config = dict(
    arch='inception',
    train_examples=90422,
    horizontal_flip=False,
    targets=['word', 'case', 'ink'],
    norm='batchnorm',
    activation='gelu',
    stem='single',
    loss='cross_entropy',
    init='xavier_uniform',
    optimizer='soap',
    shampoo_beta=0.999,
    max_precond_dim=1024,
    steps=7900,
    batch_size=384,
    weight_decay=0.2,
)
Rows from block 8, named by matrix and row number. Rows with one number belong to one channel. Each number is 500 + 40 x the weight over its row's rms, rounded and kept within 0 to 999. All counts start at 0. Numbers have three digits each. After the name is the row's rms in percent of the matrix's.
# r30: branch 2 reduce pointwise conv (model.blocks.8.r3.0.weight, 52x144x1x1), inputs 0-143
# b30: branch 2 3x3 conv (model.blocks.8.b3.0.weight, 78x52x3x3, transposed), outputs 0-19, a 3x3 kernel for each
r30.30 101:526532484504484514480550475489531553480536550461450491456512524506536491552517525424516498500516501549591448555490433514473585488491491550517444402509451479542447457532556494510455499362594460426484472535501394482436502501557411492470485542441591532607482536461488472498508509477485500484468417462491490565518485504469520535482476508570518509490512481524484526490493481502512491505498510521533547461454505517506493469545513491498439
b30.30 099:510547515535612463552506489520484453549498474509512520499500547446525513468493466476503490512396511448589471505429465451380481512434498457482426463491490502470498475622547506599552563556472499430537492480511491507429550516498472441501505476503487503552487522563521447522487515542520584460434475487518475483514492482474510484466546463517534474478453487494540459506541519526489489500467454522474494513420441481394522506569470500492556524616518489702509479519499537436483487503500490492495516544517475617458492589469495547507498593436568499476
r30.31 096:533460519449478481508552464595527530562522520520501463457499557486530466454505500518507488483470489518476434501518516448542429477477491521479394604471491491475493523461474476494509463501441475529448465475483527413436505416405450502520479462478417456613511502558459529510476467497482533509527471497502502529475504519484500490494463484524511488470506502495493540495498511473537459568453496494469476641443486532399486568499516489469596
b30.31 100:523507492454473457497473465499547519523481487518465467497449478557446466434406455485521476506517522525497523495477437474486439495479539481519507507505518572549471476502477497447530543465477498504489498488491497523490473456535460468491518505505496504531482511456518481509545478470454384438479432511524469491497516458461471435460507512586510469509520518481559511469564486482503495490528525494466510495479551476434532476465443544531427448527497501476513498508493446520487514477507530497468492486522446475475513429513512512493503461535478453512
r30.32 104:501508473488492438483557509464545569497519525508514573501489453503443497523520472522486511461527460475499519503469530481499484494507562513459562424514480540618500482442494519534403545555425506507496459462486465512593533533485466500603368458480465516456648456525528508512520527489527492531465423493506492549496458535481511528475495510553501520493498499488400561496493475450495448461416507505548473508502512496525492506546503481537459
b30.32 107:520515526493549482506448527505551497480422534494463505501542482479513555497453514488440540488514490479558526494513509548559529464483478522543457544503413502492499498516487480577450487530469478434485559363576496492422492476526503525532514499485523536568500460408514511508479468480497430555461474511500491483494464467478494463522522490559518496528559513508462488535497460472515514493522499477540502482471516538623519419538474522501562463508489509525518509452522524471491537469446507463502523528447495449530501488516511488539495481449480389524
r30.33 100:555360440472446488538485559534626491502466540508458524493527537504505475497569543512460515492564532499495424515532543524555439481450516477464572477485514489491518433513491522454566507406470480537502561487482488469494468418485499454473511492513460451468514430590435512562476537500567520497508489491487511511469525498502532512509511498450508512488487477522471578532489487476484454454422481509516396501478514506566490470407528485502468
b30.33 102:525487482497432499488486548462512481473634635465607461451398540462628428441484513495500458504449522483496489475463493502591498493537491516452528495509476466478497542477511486338514452427520517581488508497505470458509506542523483466505478428470497513470525459466584469494463479542559483428553437514480497520494547486481600435448515483581529499577509423518566546470472494517447472500463505500439483473443540472459460520439569471545523526520516536497502520522539492488504540575501533566518479516537464465510443434507474506480490493518512450539
r30.34 106:562434533546500467451516491551515548513529481543512442537521484564509499502519477515471497434475510461507484551533429421539508506477530493515486472480561512520534478489508598520496504477408460553563423559571508506524464446583485575498523472573542493575479516428471453432487444504544492473474532478484553527501501535507500557520510489450495488477486505502483592534448497420495453497556489491513459517417512558486490528395517518531442
b30.34 098:498599443513636496547580495474461528505463506461455497469477533517570572495434499486481497495492507529525540535537553502458460492448481495449477525450510477515473501525498491542483521417501484497480471476539445522545521497492385557509414645461473464534523490589475451484558545543430516521456498519489475554533526465547543488523506475545535499528514443463479535538496443524532513491509506453455492472456541505473570508476514513414457493499512505560516481423490463527511492604406493562478506499503518489430477408487499500485548521544571554463
r30.35 095:535532498578552485396519465509513547528530431522489538459512504507567511459479496584517514468547504502506538470573483497481445482472458497524435471513501472493505498427489485482441512526500510525475466475445513510522430509453517511469497537469558528521475403532527529573514509492546497535493479486473536482455494549511541517521489530493506515493520491531484533495506481453478466532460508504560282557467513521423498473375518492537486
b30.35 098:495506542512470441506534472442552503494483489468529434519508495462564475451457485493478538474502537498537486463536491495419569558457581465464448528391468505463507454495514413474501489512522487523461401401474470530496483479508585520481602486508466557547482497485494467532481497476486564490482566492500530521545464531549453498515506485588466454538537556476554451463514507474490514478486516456581500459513443454536557522578526483446522528519507493441519431483492496497501550514446507523481463477523446461481505490491553451469414426490411476508
r30.36 099:565480585401524514474476546519499540479527540495455502476582520535507489548478510478490501523472460539448435516598525549500544490420478501488493474488505475488498485472502443470520422530455483550471552558499516551458520449420423394482539469524426488582505483442474507444516488484489496481514451489491534515494476499508486572505498509496495502507530507459463555520499484509491458445598479481485588472453576435469487611540500490501480
b30.36 098:496435498529355441494459476473513539526440445472489476576532537476376486509557447530512522506476525532459489499439499539450438508503461504548545434510474479481545500443481526562478511527468515543455531569427470489506524443513517421459471450516448577521467591565481449486466431428479487512506529538506543460478434483529524474500499528456502531448496580449512511439550533527509392482465526535393510503433567494595478469461448496494551532521529526575502523520532505517477457480515515502507488530440516559448470510523473539521474654451543572498
r30.37 101:518510440503545532475509487501455502404553549445523398487547509481535498483487536481506478475535474526465534465557487432465514479470473467480448573483472544449478512430542537514489478493495490514523479473469492444487524594413423401520476511485521512568466391517486465537487466510512505470462456488512515538499490495504522516453500513541447495508526505519432543499510507474510459493530494506520425420555554654541495552556518504436500
b30.37 102:462522510451494417496490439477502433457502490476542465509454447527536426450449496475516458543538488500467534537495473474459485436445503539475503473406459497406541479549519464543524467553463445554524458503592538491547507504515486502453572523508533462436499446480540477484507521549452501546493547513500529498486503532434495558511464500540507500552526563498509527471517511498491517525431481494442569477526507506499501576555409491523499506500512501484413487491473533425487524483455547474451506505557468558473495509473499479473521523605487538549
r30.38 097:516445506501525498543491540497540524486402478517548490506477482450548500526541553560476575456497516512511517569476562545523548582459470427369433417490479523519468511469574525513443449440478514493502550495559453574477472585505502449474542537515371502462450505450457512561499470482519509516482472486485508489513507525501499573481491509472519513499506479514448537508450480459469464589440493494551550469444505470549493513484505501475468
b30.38 101:495478516476551469543477501509498432537483401524441442496440523513519527535435479490461492438474465527484496535551491474563435517476512470551521484549498493467466485596496438523596541534517509464444445498485482514524521535482548445508545501541418540433511452511524496480490472481493465423501432484517476473535577483502538566483499461527528515558523463520448459531505492459469463489472393488619528548584528476475444496477481519477472549440469461438494455477463481457454493532449513579492489545443514555508480534473484449478526520535585544490
r30.39 119:493524555529475534491523518483517522488474527485508438496489472500515509541529518506518494480494511480512460441498515470487495492465438605491464470485644621485575454518508520497510511525474731489411505475496513505607505438489496470492455443517504486499499519474515500500514435487501524487423407488454471536596525496478472547481505500515504496504489500514447534475460497471502499519494497504448529472533463493497509501497514511470476
b30.39 103:546501515531507470518488507463480461519468478534488532491515455528411502528483501510458472455620526501588465512489492527546509495510494476487502444477576518495463468520506523548529461533499506515521506524528521496467519482482505506550501510465415498543458498483501475508526542492530516519497487537484471497510469544535493546465481436475360385521408449490484488497508512566516550503432491477437451508485494541404545537432497514458463484574415565466420524514497522526517499544445469453466463512476489530538487517489473400517440480458533485533
r30.40 105:546480507551459509535459522514489565487519499475568472579538513553495495432441511511506577498429528517519500487524469496602532538550517529475420493489573466479446587502500507505500476572465437425493547484478553513473537555533543403656483491457460488406484490463473550442499500481502525526507495465479536473463486518484486535499472509454474492497482495502495575495491482463484454479486463497470485523474586454482511490496485508397472
b30.40 103:492486494515405478525457455534464413542448467519423493520528499458520457510501487546498555522420463534470529549450458528436507471492498516476478546419485552479542526572495481431529449477476459484453463523467455529498496490498505519517494599480461449548553540478461475504514455577483450464540450529544523534436430469462500464518543566472489484549436481470441494531540490481568504495497510517545455497560537465522495538520441477439467482485502543399517466450494487514445501454491455388505484505503532462466502457472510503520454530549488617474
r30.41 090:497478466458551526507548514544525528487461453510494491433446502548472469486506475540472432469516507480484468522557439490457558451472457441458333465490494518415508484484440456558446478520484552523535435484521472497544494463412512589423488545510469496456457519518512501540491556490500495529453415475522510562538455485489522539511500488527555514486482480476489533494491474454485489626441495465526546575522519450510480524498508530446536
b30.41 093:492446475600470503524471525461458507474489495523517494451473418480493587527456487484495447487520462481526538539536463494398586457451524509548527528454456513454448524530486535594524509519462450490419448503496422445460527506480499470568529563507476518433473527513483500558531453524462537522428447523466448517535518497443555549503537488536413531516453462481554474444376521468505472450460507536473536505498509459466503551488461537515507515469511516470536461423546476540493476562459476417449498496483508483486493508542460537512480493474483489502
r30.42 091:546498526459510492557509474571469534461571537474466437460521538509529460495521480407501437435609472495510577456574451473511488511515506449425520480497494454465491503413457471500450511487450485460577537525473510479503447592441440461541526489536469499529426426437456501517482459496515529513512535477498504485476512517463512540472503490455514527514506475505453548513490515410474461524558474504539470496476454412570482585571520512516491
b30.42 089:548488537479451536523481496450496509461507586499557477484512449464444514498494519471468514489489507592501501496456490487522496467493440533512482438456538510521551488465461513448532468598484482624465511628470505525540524520494462640459495517449519517501516510494486465497537445476521538497461463553502480489478428515487499556530507471464495581546498563512485510458535497460559555503477485489421575525390580501592505454491499505476472474472503434481517454475487520511468495540485465503559516482503494541547505457500508486510553542553490527557
r30.43 099:495486497561499477502500498520573504497482496500586491516475515493482471498509534520497541480492503473541467455562590557493417575493496471441453518538498415498479439484545505494439603420510404568503461581545442555416512575489464494503526521487433493482509405442508536483511492507508500485415370527486476583550465470490506540469519504589477509491488504502491515495480516522516482473485516501544498483466420488516498478526512505523512
b30.43 105:462559534481494434454468488456452445497448483469542524447562470427523510536477557519502453528491511592475509462449493410466452505503482544566528527504442489532448469449552520502473459441526434468484502458542471507487513516455490618548517506494460545497410473528475472491556424496510468589520498524481497543442534563531499478525566502569548526446433419548527487453499468473447450548525521546563532478466481417552464521406460526535506480413446373380452454493518500513493473561483469495461528546518559564491449515510531552497585511507476472498
r30.44 107:526502462536470481550494491518540485481529534473531557479507484565443526501470441452497483467491481492495470562496650412510441523502478473516460440497540507485505407516609464522432549517451476568562431462433501489446460442565484537485442507496476511503542545486517406450501478514501533486511497484497496522514466531508482523506496510496473513489529487491442537507502495446504476558503502507496463497599431404504501422428496492530572
b30.44 105:518470446536510459473464483496441471464494510490495494493485478555456478490506488529559495518504537515496502497450536472436465529474470504525502445579457479523512491501511437472483493510450454472492499526547521523491513452506420420482527582521493531585479471591464381459496550509457499500476510501480460466558458402465455497497464516472540511528511532498462442445481513506458466488502479524394553465396546535519550514482436508437495462517525453597498468551518512521519503455454487406497480554447502474508517503513531484493539395478437413545
r30.45 099:519535472489479467476507518500500517549489478502536514491474552498546499476464527515496544473460476526482609535485538481563489485599517533460454550499547496411568503596469441479536470542517423470541489524511485510460509473488472429531536580490565525380436458473528491527501479469505534501422434483490478546509521523518488534483465508547486484511502494529444580488456471416491441540558491524368504474463521518418486487511499527532497
b30.45 101:474451475481515518474483524573558458437399481445439465474422526434418471516424531503524463445548508487507504535486525523482564493535481455462509474482517463492456507488482536532425508513425440489444495528480443505460519466467571478521483524478513455508474488459510513509472516503437518541501439429526475493433551570438600517553454498486584482528613558488504472435515512536483446493432517519455505446477505458541522513491426522433577521394496541421533491513493501493520541428501502450495537468494489421512440505482522502520482513492475501496
r30.46 099:576505434538494476489535543509484504531577538468517591593511437511469486502435465497469469474566531504518466566491627478445494527490508575492508489484511498489604500506498453499461474459407477542448464595425522494460511569526487500492480575486441517542476509534487632478487498502510511504503479475507516514535501519509527532510489499435539504500532478499433552474442464477495469485478479503497471539458545454577484513516506460432462
b30.46 094:542447469521408441542473466544486487438475532476433513486506498534549550489489501444536512395524464461533534445511470531474532512490520495501556502470500511438516503443471522444513595477474528549445573482502540419517530509528496581578444629501460541507475460629510474486488501478518483552506479583469493452582484529543537479545537558514498516524530434435530510499484495515521524477531458535507519570561471540450596428487568454453498502541540485572557517531495461490495515398469581476536464492535471492544516485479462497529506459488504488540
r30.47 108:473488497483531545504554510505509435463501489484436470451549478564540504506486385490504477465489543459493509467596471502478614514520495552515549480494424457495473439548522538446518511449506541518468487548559580501467519481513512443573528420530543514489463444579522581397502531484534477535502503502501510519476485482520500500506486503485503492496506505517462512525471486485495508461451470508529532586497459351520510608499521523552511
b30.47 099:492476503416439517464508549512560533436550472515439463480468508547486508541484534553428489418570512459509502502497523449527523428501491458517595510538607464632492477521454499445464470438494502584509538517462501479534472523496482524408515568495520579468468451526497478475515434505612462452538575466518492495467449517502442493466489518512528468476533479489509543530490508422474478504497530474450442481512505461568513458388525518510517487505523483537508501563491501479509461485511462577433501511480580477488544591481530478492550498516467545484
r30.48 100:526467541525553536517462540485453432490471510552496448489463488455484522507488528482497492488553472481497481442518537513392453472494528548511512443476496602587641519469521481466499520481455495484462448389541504519419559504511530513494537428439474538450607499399437593530503527492470510487499490481482506494514498525524472523514515511493479505523484491501482528521473499463482471491534495505519517394463508461520517581484533519466424
b30.48 109:492514456483505491523474521477494487500449535507515539493476464431459503520536488579521497471420506487495514478549502510608491493527457517531440486578468449507403497505474557490452547532449433493435472616529437519508457555497456626517508549430452432479523605511470561467506520520511472562475452540559516429473444481516517500472461492464518466464521603490456450607502536451523450508498490547525531486490510376624546461578458498452534485518527474475489515543481444492487471503505475493497484478559467539509516478528492462442486517453540491466
r30.49 094:512512459494584523456529537489528511464475492516581446526554538498440516476514540587498487517478510487507543510432511597521486506466546498557488441486486534472493466531525542532425489394619426541443400440542469553487436479454432530527465529501452516519481483508509468433483514477481519498485448475480494520483461532490517554488475505507466501493500483488458586520525509461477465445441489514497385494484530576499517495521502498427446
b30.49 098:482469552517555469450495475513508485516517502505420501495433428456553473478457509477546527494580479495478496465522515504564471515460520457426431534344413511433483496474475556444471546459502477528504468441465494446536500530479470479457479505462529502570438404537544483443481472460497440486517558495503494457526531397498572441506493533456511489533512512533530532502482485514483508496508440512525484517559583445458496518585493492579479496489473429495456465499506522525499429530567506482458529451506473550545514510433482528504541482521475467494